config.toml
widths = [96, 192, 288, 384]
blocks_per_level = 1
orthogonalizer = "newton_schulz_5"
lr_schedule = "cosine"
Rows from block 3 of a small model that predicts nearness at each pixel, named by matrix and row number. Rows with one number belong to one channel. Each number is 128 + 24 x the weight over its row's rms, rounded and kept within 0 to 255. All counts start at 0. Numbers have three digits each.
After each channel's rows are labels from the 100 images, of 14848, where the channel reaches its highest value: "peak on" is the class under the peak. Only what is clearly more common there than usual is listed. The data: rendered rooms with furniture. In brackets: how many of the 100.
# convs1: 3x3 conv (model.mid.0.convs.1.weight, 192x192x3x3, each kernel summed), inputs 96-191
# convs2: expand pointwise conv (model.mid.0.convs.2.weight, 384x192x1x1, transposed), outputs 96-191

convs1.81:087107094154160162133135122129112116141100129126098116109135130138116163181084130100091137111128156115107146116176088094131110154072127129105109050125143122102080140113121105117131075097127138163103083141103139106155099126106104136136078158130114108127145113125152112121075126107101120093
convs2.81:166106132142098098135148160175126095116163098128123102128129186172069149173153102112105148124132127124115122100132122137109117109130139114100148110140120102142124138133117106188158108118086140113152148166113127105121119111120126098124098097140095140160169151132131118156160128143098164142
peak on: floor (80)

convs1.174:134133187135133109145178095099111117130169103168085137099136131104145107146150121179121139100106092088176110164153120094116129082135152106123135086110150175156140153107102110119127140139120125127137123127166096147104133137112177158107150097090127145130145138097107087118121118130187100112
convs2.174:201107111128106115131108155170141190110102083121140135129099131169104128122121154092127130123095110146107120124105178121125150149142163163153119118141101114127172097137097095121156146145163118188095177146117128131159161106158171098124117109102141097119142111123109182148119162136140128103
peak on: floor (86)

convs1.173:151151143111127171116155114132166105116146138125053130149122134134113115108077125135132114150083102140143137125150152146099134137160098108043153192118159106139142092120132119151136140102138137140115141155117140115128131143141169148114156094130144111134133147103093121167117100127114099094
convs2.173:111055116097118129136142104123146098181136128129129103110124095131149073118136113119087129111096140126129122134129135090121110136172155152150140105150127097122173113127186131119122127126144134119126125120073129158097130140102137157088130132129139121139123074123160126138148122121135125135
peak on: wall (80)

convs1.179:110123113108119164125106147157134109176091116082179077102110077141102142132116099125120123103115160112112176166137123157170105156156110117152116106133182124169120114153146148116142100119117113105114094138069178093160113131146120114125116144141126139108129124131164154120149131171078128127
convs2.179:105143100142114139142130130112110109079137100135122063134110139131131117169133104087142125102150122157168125117093091140130120149132140119141087137108141174151101129154098135128062167167142118099130147077123105124118117096120160128127162145122107151161109150138099127123097122141131144166
peak on: floor (88)

convs1.69:128137165162116140139122097089130111123157138127125133169130129060168091094145137144116092103091136108129121149139130109125135062122172149117127129150143162131090082130106094117112126138153106110151134094150145145128118118124167103096128151118138116129118163089138093113092142104069109111
convs2.69:127132125111113126096106092156110144115115127172139099125145141136123123106099144131124139133114096137127121154129092157135118140129151180123131131121099116107135077163132114128103139127126136084119105138150131135162065123139119090134118122092099116143120120120109180173153171156133126116
peak on: floor (84)

convs1.109:172115139121096102152100097150122168146151148084147097125090125145115108138147161135111104125129084111115119135114150122145082167154138139124160120106146155172118113179143154085115138110148092143122125091095108126131131160092162095123106158131154114168125137152111102085108131128142070161
convs2.109:117144125159126119084077110156125190155134143149124046135154088111171178134100108119221116124164158116119133137120134151175118126164112145116132089099125139137101150128095130091161154108101122137132108145120143123147113154158117132101131131132117138135148116099113123106156146134093110130
peak on: wall (74)

convs1.26:103139130132097082100144119092086100105130123150106125123113145098153133136130132136112102142139111149098102105149120129125096143081134119156143163110091102142166136092133136124141090086169090145123106067099129128064101158141140149123108138087169172127116130145095116153146086151165138127
convs2.26:126093099101159088149116158114125145142121131156128104123113148096118072149084138106154129136090123115120128124143135112092115080107175151106100133093159130107066089108137100129104096094137140077143177156130124123136118135188134123121117120095105134164109130129119141123155134124160156151
peak on: floor (77)

convs1.95:103108125146061120130110167086179105098101143128085136120146131081171152142089145121114103152122147100102170169067134113136102146131147122142160128182146142131102108107131148143116118126158134100112089146156123112108104122094186135123105098106171147141133117128130115131123140115111115179
convs2.95:113121160169104121120129117106113137145123154119091196115095118155103100117143127158130126149102082136124120149131182110127127136101142137110082087122137107137138086132120131130111145099136094202145121126153163094145124141151121138145154112095134098099147095124075150122130133123136115145
peak on: wall (64)

convs1.133:150134121131161100154157105160114158089104103127106116102093153145109133152100122101167093168109119113131125143142159147119160096097136127098131097121160147145180134102096136130096148137090104119130143112155177138175124153123146129150161103132115138120113098121137159139126113156100179094
convs2.133:121095128114141160164120132120166105109117144097138075126121114111146159112086147120144133130146160125124128132159134113136159136141114131147113142138121107106096112126104128124148168137102119147141149149136123124094135205133160125113101146156141103136125130147141130145195162146115146138
peak on: wall (93)

convs1.147:116142092094129121117117123163123106105130130138159121106151127093134109137122162127142133156167138084118152118127147170140144122096110121122112168133094173146096132121161142126137139117154166144142134151105133121172107108128097117156087130111103176135128084133114152129101141104116113124
convs2.147:132114107133161151130111150124120215093122119100111148112111118143126099154152112122197131142139121106123123146122166075116083112107145143090103142130159137101109110133114130102125090089124120137111127132117129105092123179176103110150143126152146122157122145112135145135124122095111146147
peak on: floor (70)

convs1.78:085151100155125180127158091117122144111130147114159108115102138141142143140087143116092131156145135098127157108099163109160102119080128128114170166107129174096129148098144103120141107092106121126099089134121119105144123098123101096161082123176166087104122095139120070097128143156117115143
convs2.78:151218128090136118132123177135139145057113131119161110146157109132111156130116106161161095136124119130132121118119177130107117093131144142126149121129146130096113137134100121175139170174165151101131125139096145131135119059126176118116159148126145135075113160089130168138149121130079143088
peak on: wall (76)

convs1.35:123120099165136120096080128121148129150125123126100121167080110102155122121198149068131119112124114128167118124126137140105151115137116125118103157127104115123103093174096155114135130169131147121137103158142117143122165116185124122105115123093118140117100152102112113123120153167187110136
convs2.35:130114135152117131136139127167134117111109131114154130113134155132176140096137133158067127123135160155152119135146121153122121099114197140147093126120156135104094224140127111135151137138115112113118178147113112112132113150115151096140099148113123134155107097137117101128128141131129124139
peak on: floor (91)

convs1.16:095080142187120117147072173146157143156146164144145112137122114131132132091115138116105172211123163177119128096138163126154124088107117141132140118120141099119146224117162126103126109129091122149122105142122155080105160118147121125153108159135168141168092146128101100112119189099088133125
convs2.16:066137110116095092111115159123137125112134100139145084147097124138098116141142145063172107127163145138138125133135121117150128141125140156117120119126106132097106169108092105135072113142108149087136095087182207098132116072150108159129101103105140117154106153136137136128127139135102131117
peak on: floor (88)

convs1.57:138161121103116107121137146162133166096098141129156114101109128137103147150133167142147073102142143139138125143115123140106127137055127192117115116108115142113081149138149154181117172121125162132088154104126124131104112156139140112095140154150091115150090119100111176124105094137121123143
convs2.57:116223136143138155118127106135124105106132107132123086135203109113153180196140096154109095125164115136112124109128137106155117140117117135151130128131148124124147093133072146107102155147154120119131146098131121141102134154127110123128141132155118131141105120112231149123099140124149150125
peak on: wall (61)

convs1.160:117116139140107170109089067161119114146102148119121131105110157127120119128146137126111127144120072142122157208139149154080140107181108113117128137104110126121103155141139138109150116088121133118147152113187104139108120126182195077126132147080126095142160125091123106141138142115171105120
convs2.160:095120120187145146117115112136105147127122132134123108137139126097130073131117126141104155154105171159098123177136086123145142126097139139112137125091085067126168113122122126109112115054099139121148076134105121152139111197115102160157156107150164133113111136100117163174137120129109111119
peak on: wall (83)

convs1.127:130095091151131121129095143127125124139132129104160117154170146141108119128118153068124134148136152109103117120162130161156127162136164120110121117126110119129099091146135048108127121127164112131120155141106098122125129127093103164165134141144127091184169150114141119125106105105143201168
convs2.127:128157140093101126112123117123131105117079126163091150128135137140108087117120095111124127132134100149144132117117134178118151156130089127121111149144134148134084161137136140136156153161116108105133140103120128128144105077142101138127184142125124128133114202150145137084102096125124142135
peak on: wall (83)

convs1.97:148122211136158112136101073087083103144120159115121128135114101136153095117114165140121127136142095144111119147135128090210089141088125097118121132128160128118134122106120136107150117146168120122097162144144139097120138159124120099132148164114129123169118124120144173139117112124124095125
convs2.97:083083116139117149171130162156121141093090119144141101074094090128164135117136107160072100136131110100129126127113135088126112091136147121129105085091113127142113117132116151140121119102129104172115147143152149111143094212148130130133148085146156095162135106149142136133144088131095130151
peak on: wall (74)

convs1.23:094125135150126161124100140124127125114117119110127156159143123105082137152144151119108105147131169150147133116122140116096114132098173155168082092163152134136110102109124142103117106098092147146097126080083121110113157116170136164145139178111150111118122123108203103152128127130129133133
convs2.23:123171134108154122154141126125136111155125137160114152141143109136138180120110141081170196134142127130125130121118127142105125072131136116108148111141129136126098146145122124155148092134124131127145166112150081137153099161137153084167103134133120127142151121124129147112122147130124115095
peak on: wall (72)

convs1.40:139124134147117137098149113108147149143150108111163132145136176177127090162159101089105158124159156158176109119131129134169107116133122092133136089150120155157121108146164086097117095131109121158137116153134120117134143106121095160126121128164104092125122167177146172080139184101139130102
convs2.40:123146128104117131115109140124141128126168140147108115156151095118071128151107122147157113116108127127108127129118127088136151120107124147118133116171126174147120122144127113128170107144132145143131120123138155118160177181141093152137094153078095123142136106103108152110119142119125148145
peak on: floor (85)

convs1.54:134112132103148080142158140167162142127104149117171121132162141117116134146096127148160100114115168124151151143143123135102115100125123112203089097104110145127194125105107141169126175159149134139156168126153160124152117120135103172128094114117132137130124116134128122130151158132171137159
convs2.54:108068134114134125072114090138135125141135105110143255108130136141111107122154121139113166108152088104143130123137109134161164170127097107154122139118121129120191141135118134124098098104154144139136099107122146134108157152111119135149141118099128127127130170152167097117159122099143104160
peak on: wall (94)

convs1.44:085098099128147104136128159098151100150123129113118114141146136210120132133127104173157116110127117141119120145093123130141123176111130144149083136178122137118140123112144134124141154136150148153118141176160142152140083130128134102175171102142107110130108104145157141144123111138113086078
convs2.44:150192126152149122121117160149107168105167136131138146086103097130129134130086117129114114140130052126128123139117145107091105085120144118151116127141108098107124130132099137125098097135144129154152136131095117118125114112143141127096133148152151132122146102123108110124140107137098141093
peak on: wall (87)

convs1.82:142075138111117178141152147137157093130111134120155140132099141101102138179092136143150136150121153138112173152135138107137109128101123152158135122100138109107135155120139142138152139052134114129119140134104133134069151108115111179142125139126107121143149111122154101118127136146101117137
convs2.82:145151125087115120114147116122128110124056118145105143132097127138146201119119158095201164140155136154132127118131097162114112166173104096147151126155116154128136095124085131125142185108170109106118080093168119101150096071124096134074128122089144111124089195119149126104132121129146120133
peak on: wall (95)

convs1.149:171107145120150161133170150127150121148140158149122171128116090135107147123166131111138113123126154109135144133123119132149077135116118129107106130186105180149140095134114163152105137133153150134142120109127120100134099134142145133146120171135101177120152101114116141157162123147128144128
convs2.149:102142135132141134124127140128096079110143141117123151132119103078169142156147144119138121142116102134113123152120101098153130139101117129115127121092104127110101049135154138110098115130142115165152145096139141129170109123117153108143145111139161170178117125090127095092149135127125124156
peak on: floor (81)

convs1.132:118188111169114115137130119046096093138153157160142096123114124170128137157110107096129115156131119147111080114128153100096106125140191093183111170143173126142102149141136161136142102121124139115128116155135139124104116107149152166109067166114152125137133098158135120122141147137107096156
convs2.132:084168154115114110092146162153090151105090078144140089147123156150153142115157136070191172120106103142135128121130086125161146156160117114122110113124132094112121141137116133145088108182127133181139120123145094120097107100117171105144108117103123112097107122137114109144145107153105090152
peak on: floor (87)

convs1.181:120077104155150123128106175107146124145144100170138123127127100117132164118170163132110118127138131161115181143119161115123138118096118146139113092148128114124169150129123124124091127150148128126119146108174125142133136119146152138156111142095125127132120151117150141145163157106117111118
convs2.181:158094101163135127111135166123106130109092118157128110095098100148138109116146125126119113121134110173174130116101115184127131130125151138097110133122141146133116161134115135118071111134141156080127116162085134111170116166167125138104126138133109168141143133152104088127118108126152129137
peak on: floor (80)

convs1.84:134149158105169128129087104130166124154138130175147146147126117140111117123129128101134115119179154119125114133119129112151104062129150122134140137133118127146127169124109140172109133148138099151122138140129163109128125133116111149138169151154138117151136081080153081100167103093097110111
convs2.84:090151125097076100152134148104142154147130100117131107138170136077137121155117135130136155123176133109085132127148123138130127127123111146175098101120106084136178130114164157136138159114095116143117117137144105137101107164122114113122164138118108157160119101145105105130114126105076121147
peak on: floor (82)

convs1.83:102123139189120152123106129132129150153164143125126156131109117106120160149162103104104124157103162148098126091100092114157108120106134141104088135146086173141131140139148115112117151151118126131127132068187114137106154138143097117140113153130127159083119097106131094092134083140140128133
convs2.83:106130139186097127089066134143134150078138119135131083128140095129133152156108120119172149161141159100110130150117107138101112136155172142104091090085136138128130207103158116105106142137090126112127123118126150146120119204145137132139146101154096109137141104121171132105094119130111151115
peak on: floor (78)

convs1.92:150125173108129137124083109156124101137125158133078138116162136102111108135082139083083173126133129100085106125107129116128168077139120092094147155133129142110080124129133093156119147139119106136165104121148115121097122144161127108110123122152110149126151149135121127140125102180142149104
convs2.92:130232119091139122085143113121118145121096149144096014094149099139109109136133105117186130145133139150111132126118134128145113151093108140145108141108109100098081087126143118109137125120127087118101123145175103119138089158155152127115132124132126128136097083140184139140142117146070142139
peak on: wall (93)

convs1.117:117094112147151109130129086131096099116127128121157129147101147176110110167081090085120112104176150132149157124114121087136167134115127181117125159127161113141135112113107128135108097115086143156101141108143094108095111135131152083137131105135127134088150139117119111131127116140138141113
convs2.117:103078127141113093101105139168159136129118130119108129134092163108148154121141125133190179140142146112127127164114078158191105141144082132099148112135170131135134171117100122109110087074120180138116139082121121103140146122159140136099087128128188171140145132135135090137154157129162128112
peak on: wall (88)

convs1.85:143123135083131123140104151144084122146142135082113088113145099131109122148116098056129129121130115103108129156119119113170094131109099141136139163120113102142145154112137122109135140115107089119133160134142116107128131115129095118128121147107094084127091113126139150138089098114115149102
convs2.85:108111148138121128061130132135132153095119145182113093125096128114140157106152124105092158125075153096122129152108126140136111209112082124137166091115106116131148121142127129096087154098114155197106072081157114153130166198104108152118115101117148132126168089127103153137119134144101134126
peak on: wall (91)

convs1.27:104144079089103118103140152143144143115136124123164111111101126106113128124113134124154128121079080128131211134149138089171103130135087140126131132141121099112160150103124144137100111120141112137172104158114156135157134147133131167110121118139074094115122151173129189117137132115079153099
convs2.27:091118102134124108089145146141121115119140142106113162138168104117182200111105109102196146132107110124139125138103135132217135142144099120103123140112148124150133100156149109120137100156134166138146082089081144122101111087136110147121090106086144144135157109116129123132134151123139104099
peak on: wall (88)

convs1.24:070125113094138123199063151139150159103118151143123091124065113126120146118083142132158164140126153164090146118084125143111161123124147144124138124129143118092150115126129086135130104161069108123154142134131144168163155115132164101095127121158130116098148121158113130101098130139110163150
convs2.24:135105142088147100138107150108113108147154129098107167102102113160190123127139126101092111156127132142160124131122147105115110140131174101145112084115128124171084094137116130141157148142142106127107126079095129146085100075124098106131101108143118107153154168127134155111124115160106110153
peak on: floor (81)

convs1.183:129137136155151135156101144166146122086106129129127148079118131098128173124097108105172110195138128122139115148116109118147176120135129171125128122108134144128121096077095101131138164103113102145108123165163113159126117075114158120116139138117136134115171140115132134120120132142086127134
convs2.183:071097142146096111133103126163128102128105105134114208122122168149115195103127130111185179110150147114126126123123132112119112111149079123109124103163163133119121135138079129154118176151145118150118137105141167113110149077110127110115129165127152106121141139167101111106184128120127077124
peak on: wall (99)

convs1.96:120128142161140157141139147122149115117093108120107126149109107119119094099166088111127123133118118114123154162110146136076094112147116130116134105113129119072121049138083107108167093102131096121121162158138134158109119107160121162137134147147168108140088122082076126127106122166164080086
convs2.96:141148150123144136100109119142106108111101131171139146112124141110099135131117094112117098106146121118127127127122144136150148136120109148113121138161131147117105117120137089111070131143147131140137108142119123119136135123113108118135096113105145182091119138110093110092122139127145120108
peak on: floor (79)

convs1.191:109134145102172084127075143083141135125123137118145128128145096097097134150172145159137129098139117132154141159110120157130133108121106143167090103126120125109125122147130143138100160163131129125098168106173116102086117105123106118115159111139080158146113186156059149112170130161127105176
convs2.191:087122141163124106114108145110161150208149122116108181078098147110108057128153113113086140152131137116158123119122133128128117112135152135109125124132107116124141106106180125138097120124122102069123112098125163131141135066152115171140137127133116113172127165133080122078119130141155133168
peak on: wall (92)

convs1.108:123144122149104146122139124127132109145114150141105131104105178165127127152112073135143094149135086133155140167176140162105117107132146112118155100112127135105112170144112125118133145079138147152107103095148096145122125121133151149136110110125164132183167101140133142093140078098121174163
convs2.108:179134135128109159119097122123130131117111148088120119133122094129141100230102138122113102120124138151092129146124043114099136144125143130121114081125143200153149113156106106122113118173111153126130146128120114146146130098106111105150141125092183112142107240110118118118107122127190120113
peak on: wall (78)

convs1.32:129104115155133199110124146136116137130130108157147100148125129111126087090128170159110161143118133132085126108136100129112135136154151094119173103109110161130155150151090144148129124124127146100142134133118111173126161143131107116075086168164123173136149166127126156175171129110136145161
convs2.32:137102143141188127110123140108150142122146118145134117139114114162130108077140120181108091116139110120092125129105154150099107112114119141127106121053140074102151182118104125111149117095125113113116145109154088138130149142132142091132122091122121123148116113092150109125155102117123148129
peak on: floor (74)

convs1.126:151094109077114133123144129095145150114159153163165126131151123098160097119113125132146073097141131095174083160133140144102127122154094150140158145095113133120140128130134151122164101131154168139140148065135113116114123079120133170095148132117121148157121109059133113124145135144200108168
convs2.126:124146133112119134135148107139114140115112150108128053162140148132136114176102131141163129130182151126119130139123103139142115150150139129143142126094133205129088098115106125121099141169114108125123144136086107131135158055173121099090153138117117156154109152126140149124113121126184131087
peak on: wall (79)

convs1.56:148127099105113127129192149137135099171113107114091098147118154109120171127115118106146133135118137135138130113127103157082143093128124140133062128095136155083150141133116109144108137129150131130106198147119162173122151143138146184094121129131191164150114078097116117139112072145093164172
convs2.56:139155136105147122141123107117146117055130126109102218129128135144110079122115121107080120113138115137122134122112108149132155143143138145159177140118092095149180093137142112141121136147153141086114129130134138102112167033110127110135110144140145151103095180157141101143112119130153133095
peak on: wall (83)

convs1.41:154111079140156130105124129110111132135108098121134125097139128152130097170115080157125113146085142169080141125121107117142144131111149154126108106160140114108086116158136115105147118134158098165106160104114081115136114176161082124129109069134097126115167157153123150166114095128148160139
convs2.41:140102157149169109116156108120100107160119118080145111143097157163107128202159122139101137120144088141131131161122165110121115114122134113134145111146137187109120132133113132147139102214107154135131111120115126105115101130115144172118128117132175133145152158110071104151157130130150122122
peak on: floor (72)

convs1.118:125166136145089159143123150123137122136128116112106092159150174128150139150107105129100120124147104165135097108128126159134102127120121090150170145090174137089140127131143151118111140123127129131151080150120088142151141114101150123094088106110123122124113126161097113115147144132031145092
convs2.118:102178109126117117146163153124140087119129099103141136113148138134105157155111103171151102136170086154129123151103176124158094123121087135118105135113114126115116033129130104138161105107147122132103136129154138136150142142135148129126136120121124145156113132125136139129127137159158155107
peak on: floor (82)

convs1.53:162125166136097117118112110118111112130147122163135161132161101112094157136126138125132138108109155151109094133136098162111074147148113110181109133143094107095140122126138143103140151150079134139132150141105103120144136160140130074108146123162125155129078139162090116061152147075122125122
convs2.53:073149111161107123156122149143105112161112138160147135118169117142126131155127147135128161113177151126104118136138072128166116123136138114131122133139151160116164145134164142121136124167143113089112175159171225134101148117095105104133113131151136118133118184110130101148141171152140145168
peak on: floor (84)

convs1.116:127138136118150128115149156171121140103162116166114125117101124136073167114085115167118155075112109165100152161129116131091087119106126128090105123152126086089133095105157126112147126096124112130181122120121101121162151133094106175096142095098147113121134117119157153122144141104166135105
convs2.116:135141104127138103147081096146135109077147111103112139082132151104099134133105129099122165155152124147141136127116125126146101113152065116165130157157135134111133205118141128115131121117113130103123155127111100133130147154118116139104132140159131129073114107146099118112156145113127098130
peak on: floor (69)

convs1.162:104131121137123129129102145125121159133115123101126151132158093177125138103107121140094144176123116116065117116141146140133135167154130104113136106115119138088109144118126126180141090094117118127127092179118134145129083129120132094169137160145133110153147113174145130104114149121090126107
convs2.162:160146131094121094114106100166096142110106135138137063089134154163105129142118146164136105149123137132143116133144100150110127108161122104114125157126134131120103126153128141130114131127143162145137103099104174126100101068084134108099088107135102154144174170148112076140099120145149120136
peak on: floor (84)

convs1.171:117136159167116135148146137102117069130121158116155125175128121134114102176128141092065133117107108130129069111140172128097174093152172111124129126115115116129118118097078134168125101122157112124122148142147145123105124160128139112155125137148130126158135142115136103110121129139080127170
convs2.171:161145120146140117141094116128127174102145135118089183144119125132113145102154092132204083141099121103113124116126137135116132140125180165103109141096144138155084166126115114133162148093188144119174138128127096101156118175111139112134102139105133130136143071093087128133156147153121125116
peak on: wall (63)

convs1.121:123113139112073139106138100114164155103100117105148140137097122118095120157106149110103152153126122136181125102099113124104097168135107093158149145120130127163119139163159122149147144158121110140135171118080081134150150142133142146107112089114101086139125085123147144116107105111082140092
convs2.121:119118138098161104107135136108127116159094126135137135137119126174146111135114132160098143116100114131171127129127139176097176126139144126125148138113102159105131111130115090108089130110099145189115105113116137086117140167081122131144120134140105150170130125147150163137147056150101141137
peak on: floor (82)

convs1.134:066111111139110121122161125144075114071128129123169102165130122151113186147135127136139106149118157132147120099141111171128102203105168140115095110130172120091107144123119183131111147118095130124099102110108105129130129137137115119132135147159138133114124103156130133143116101124131140168
convs2.134:147149131118130093121132134155147086127105142111129132136155107124132122165152161102136128131127141122085129104162154078156105136141111151107125130063147128103130034132118156134143116151115141175143127138131088134151171145127107109116128117130096133202105118104092131156131156114147107074
peak on: floor (76)

convs1.76:105088110176133094112130143105130143104125077130148129145102117122100109090100101125122150145122135080170123102158140121125122130128141174118110138127127162151130076142172166131155143169085159148102079140131125112172151152122125074128139131137148128086122194127140093127111122086110123097
convs2.76:099172147110138128146126192153114119123135106137123089117136166119107164124124156087106155137131123123140132103128132101128119121137116111127095118126114137113123132132119111107132131097152126106108119139142165114091147099087137136141114115118138132113120158129178117163127130138132136089
peak on: floor (73)

convs1.123:074119154129116171144104127139149097167133145114078107128135110092132117111112137100130122137151106153099118138121125120131157135118082127120106108097106088130137079121128123135101073090114122132159128142173151134161134135115103068130136139149186108091130152100121145112098075055127120137
convs2.123:171125103136148141106135117132145131154081150124143092163140082120144102099162129127134167146102135116140132122134137124136128114121122125120137102113160134132160103134120146163126108158134115137142145139149130169142128172119109117124133134155114139197120140113138150139147129127118107086
peak on: floor (92)

convs1.107:094138113139118098129106133112105094148168153125143143135106102124143133107102121128135142087140117124105131148171132079153117111135172138110159085148146134174162089136135117146127147136106130125146110137116142081123147111122148117119098162153122079097143130160166128124135131132103095126
convs2.107:116091121111125138140103135127124089123124119106135117131164110112101119165119168115107136122137136155157135112174170122157095143111164110142137134113114145163141103161151138147120122127137135107116146133141166122121114133102167150153115133101081156125161129101116126126153170138168124127
peak on: floor (86)

convs1.190:101093118172092104118105134137108113130135136107152142112099093151124134127124161107124141103108095103122087136105122139119151156136139132117115109160167119118114117147130147151141111119138151148111101172162109127201112101158077121124155111139072121115157125154095125137143133093152121136
convs2.190:072054132106137116144186097104112158162111113094138096119138110149136113149134126149105150124130169118096127128157172088125155132158140127134113109210152121091104099128141155131130101113093161097121129144136110116129138123131148130108139112113098156108146111104137141108118122140090110136
peak on: floor (86)

convs1.17:117142111142111161134149131163160136129129143110122139154142187133129129137139145124110092136115167107140072139116133151060131133149117125118173172132142150124123120130117162137154104076145103107119172124098124083113134133158149160170147131123123094113194119085121108094160125101136132154
convs2.17:178118095121105155151139117113137097129157112118131094111136124137110100147140141121064112124137176128128125133141136120113126137130104146169135171100125130124145102100111123154104165141103134149102121110057127154116145113115109115188137131125108121143133187116143113140086145153166163137
peak on: wall (87)

convs1.68:161098105122144046135119126123127120106135161101105084125139123092103137166089121119145122068134145123149155142100098103153115117124103150144118133112159130129141137132152124164149134127149091117105156160115151078114139105103108079114115118116104114082128141122104160096117107136114131105
convs2.68:091171152121118156072136082117133086108153118181108090160122138125134189109135142144108134127147154137165131165113145119142105175099084146146144093105120108140179118133104142066105141135124145121108107120101131147134141098094102155106134128140171110097139160126119137145119117134122109106
peak on: wall (75)

convs1.138:080097068143132117117154134157179142119133127131107125126126119154128131122076109177166130125094123105112140105115128128146096097137081149129117157129115103120119100111123133104125131112154097109148149164139142139148146127118055101129146089117128108122139112123072166153125118125110108089
convs2.138:108050142078120111178111124143157112164111144127135117183119115120160181123104119110120180106121153146163132116159120126146141080169128123113102125156137150117102149123113112148128115148126113162152173133090112136119101118133157105139095141166138097103143126175138100097197093144166134104
peak on: wall (99)

convs1.135:151159147157128119137144138101118129154126118139118082166173137137163171085167144102116123064109106146159113130128137111064127103104148133134118162138112082133131120132135106130094097106141125172153105140198146166175156080111159140104112095137154133169144149077148102121149115090157133105
convs2.135:135113117157125131128096167111127149130090139097136188116130131124138139122108116136158092121150129133128126134141108093127075145132147130116122127106114100101138141149140131119130132175165094154123112138132128136125138104095134159164115153156141104127134099121073116124156122132150131092
peak on: floor (77)

convs1.50:112103115120125078108139116173076110149088118130096094160106114112165117176180133109142104125119116132092134138113168130134162099120101186166124092122101133134093154134101130180102137121123145166088103115131146140096083098125100129109117128113112108076133104120068126148145087127112119105
convs2.50:080219121139146141086130114127123133103138151138119076125092143119089157129109138115141135145107121172142127095123123118119175144116153111139136140121128092152119087140064148110130134157126124076116111146145090111153104202141123133169154116120097100131100116111119158146111112143103140090
peak on: wall (95)

convs1.175:063127140179079146117119135130152122140161110092164115158117093144118134127129107155143129167138156116110150115121128097128087153109120153185104092135170156106104133127125172126138149090135139118118123127052109158128133143110136120125145132133109070094101143165141098110141095105091107157
convs2.175:106118135103131166159153112158143118131115072105128111125098121153147149131124126121148133135162140091153129115101122115133102108127130112175153131150132139094090165116102143127188113138136121135170160134142136128139130058156125149120093103155158133179119142126086102143127102116145106107
peak on: floor (76)